config.toml
hop_length = 160
norm = "layernorm"
channel_attention = "eca"
Rows from block 6 of a small class-conditioned spectrogram diffusion model, named by matrix and row number. Rows with one number belong to one channel. Each number is 128 + 32 x the weight over its row's rms, rounded and kept within 0 to 255. All counts start at 0. After the name is the row's rms in percent of the matrix's.
After each channel's rows are labels from the 100 clips, of 14976 (inputs lightly noised), where the channel reaches its highest value: "top examples" is what is common among them. Only what is clearly more common there than usual is listed. The data: struck, bounced, scraped and rolled objects made by modal synthesis.
# convs0: first 3x3 conv (model.mid.2.convs.0.weight, 192x192x3x3, each kernel summed), inputs 0-63
# convs1: second 3x3 conv (model.mid.2.convs.1.weight, 192x192x3x3, transposed, each kernel summed), outputs 0-63

convs0.122 077 [115 144 113 113 142  98 176 104 115 142 129 116 133   0 123 114 134 159  60 117 133 150 160 109 115 143  51 148  66  76 132 173 113 110  93 124 113 115 148 132 118 112  86 152 121  82 108 150 112 143 147 125 140 114 137 117  97  87 132 149 125 159 145  75]
convs1.122 079 [144 150  46 119 129 114 184 137 107 136  94 138 161  15 165  85 126 137 164 112 128  33   0 140  78 174 170 140 147 117 150 126  41 115 145 133 116 143 135 113 103 133  92 110 143  64 129 107   0 151 158 124 150  74 132  94 128 140 194 130 129 139  84 100]
top examples: mains hum; rolling

convs0.178 143 [162  96 113 152  90 101 204 138 127  92 111 146 128  97  94 111 120 121  98 126 131 126 106  94 106  72 101 156 128 103  94  85 122 121  92  99 105 112 130  42 108 102 162 105 125 126 122 115 129 114 113 135  48  84  89 123  96 105  90 131 118 117  93 119]
convs1.178 206 [ 86  98 140 131 145 117   0 141 132 105  46 137 137 130 134 122  86 119 161 131 106 112 142 130 124 135 110  78 142  99 139 127 137 117  98 130 137 136 108 133 144 125  91 130 113 128 131 134 136 131  97 154 136   4 147 123 137  86 114 117  87 148 122  41]
top examples: clipping; text has "clipped"; one hit

convs0.87 106 [184 137 173 183 128 104  97 145  94 123 114 182 105 184 190 138 148 191 103 154  61 131 135 113 112 137 169 112 114 101 146 125 161 123 134 127 162 108 155 114 148  65  89 124 177 201 131 125 160 113  90 169 120 160 150 121 176 114 132 165 152  98 129 147]
convs1.87 079 [ 48 143 155 151 114 168 127 112 132 133 150 125 155 161  79 192  38  84 109 121 159 162 114 115  99 137  94 108 104 170 181 126 115 166 115  88 135 177  88  93 165 125 123 150 137 145 126 115 147 166  76 129  88  92 167 120  32  94 189  86 120 189  72 111]
top examples: mains hum

convs0.96 101 [144 205 158  79 150  95 209  93  89 157 132 130 172 154 125 155 128 111 164 174 134 186  83 142 125 160  96  74 156 121 166 137 145 121 102 154 110 145 151  92 139 143 145 177 201 140 159  88  98 144 170 185  99 169 152 169 107 178 145 166 154  91 196  93]
convs1.96 082 [185 103 188 110 102 151 102  77 186  92 134 184 146 101 153 163 104 137 145  84 134  94 175 128 143 102 156 123 135 163 107 117 164 192 175 105 113 161 134 168 179  76 111 180 150 159 152 146 109 116 129 115 169 152 156 164 121 185 140 133 101 112  73 134]
top examples: clipping; mains hum; shape: clamped rod; text has "clipped"

convs0.149 064 [182 141 121  85 144 130 123 152 126 150 104 123  91  88 128 159 152  95  86  97 174 145 106 151 103 153 111 144 112  91 131 164 170  42 118 113 134 126 102 195 109 102 162  80 115  91 178 182 111 166 138 152  60 113  65  74  64 129 116 117 128 141  81 150]
convs1.149 074 [111 152 116 181 173 156 121 108 189  86 130 148  51  60 145  91 100 157 119 141 110 130 122 135 106 167 119 126 159  93 144 137  95  96 176 176 171  94 109 166  86 134 135  80 119  93 177 138 152 155 173 117 163 161 181 108 151 174  95 131 140 113 112 168]
top examples: mains hum; steel-like damping

convs0.136 091 [150 191  35 133 145  71 158  74 124 132 159  70 141  31 119 139 122 122  89 145 131 211 119 119 104 154 130 141 119 136 161 123 113 172 129 131 118 123 144 189 210 104 149 133 127  70 123 153  94 157 136 155 153 101 179 155  74 149 104  95 114 135 138 127]
convs1.136 086 [159  94 210 119 177 160  90 117 173 117 130 159 198  58 130 136 178 126 166 135 137 102  86 101 142 206 124 148  78 193 137 128 112 146 140 138  97 144  95  79 153 149 121 128 135 170 137  94 132 162 135 141 125 153 134 101 122 137 120 101  96 165  86 127]
top examples: mains hum; scraping; action: rolling

convs0.22 125 [142 143  97 130 159 103 106 124 136 197 136  45 127 107 179 157 125 181  83  84 134 154  73 174 121 156 125 130 136  98 150 165 142  77  85  86 100 140 156 150 141 133  86 163 102  89 189 110  70 128 161 166 129 167 185 160 103 186 181 145 150 132 159 143]
convs1.22 105 [157  86 100 143 109 107 181 129  89 136 131  88  13 106 145  94 108 137  96 122 101 118  83 121 145  59 156 127 174 142 135 172 148 178 162  82 144 109 114 122  57 135  94  81 134 107 116 147  66 156 143 111 155 158 105 105 106 151 149 138 113 100 167 127]
top examples: mains hum; clipping; text has "clipped"; shape: membrane

convs0.27 111 [146 143  82 144 138 141 129 189 107 143 144 110 119 128 141 136 142 172 126 168 122 166 181 112 131 184 181 149  79 140 133 175 137 160 138 174 137 186  71 185 126  95 134 162 121 150  88 197 140 191 101 174 201 100 139 106 167 123 103 165 113 138 157  77]
convs1.27 093 [105 106 168 140 120 113 128 161 144 139 154  74 134 138 162  87 127 133  92 180 117  95  99 124  76  95 161 168 106 138 108 126  63  42 142 180 128 140  89 147 135  88 114 105 126 117  93 148 105 178  94 166 170  63  53 189 105 118 112 143 134 122 193 126]
top examples: steel-like damping; small; action: repeated hits

convs0.106 107 [125 128 163  88 141 120 119 132  67 107 123 111 131  93 176 110  56 128 111  91 151 101  84 135 121 133 119 137 186 106 165 155 146  57  76  99 105 139 166 150 103 136 120  92 124  30 174  96 120 127 142 173 172 140 141 139  88 170 137 143 145 128 102 163]
convs1.106 107 [160 126  86 138 140 136 135 154 176 107 126  74 123 120  70  61 151 142 127 100 127 117 148 159 123 168 143 129 133 111  77  88 116  31 105 208 130 118  94 146 123 125 117 100  62 121  93 122  61 144 149 101 107 157 155 102 140 147  99 131 168 115 154 129]
top examples: steel-like damping; ring

convs0.141 098 [139 166 200 113 115 192 110 157 165 158  82 186 125 255 108 111 113 127 109 150 107 140 134 123 114 150 135 130 125 105 152 116 128 182  85 133 150 128 120  96 190 138 139 116 137 154 165 134 132 106 142 131 157 152 166 132 116 159 134 150 129 123 159 126]
convs1.141 086 [131 114  16 120 117 177 120 161 152  84 145  97  62   0 121  82 114 126 148 163 154 101  69 110  74 120 146 127 134  75 117  94 132  65 117 120 141 111 111 129 112 135 166 132 118  97 127 100 117 151 169 119 110  69 123 102 133 136 162 112 147 142 110 182]
top examples: mains hum; square plate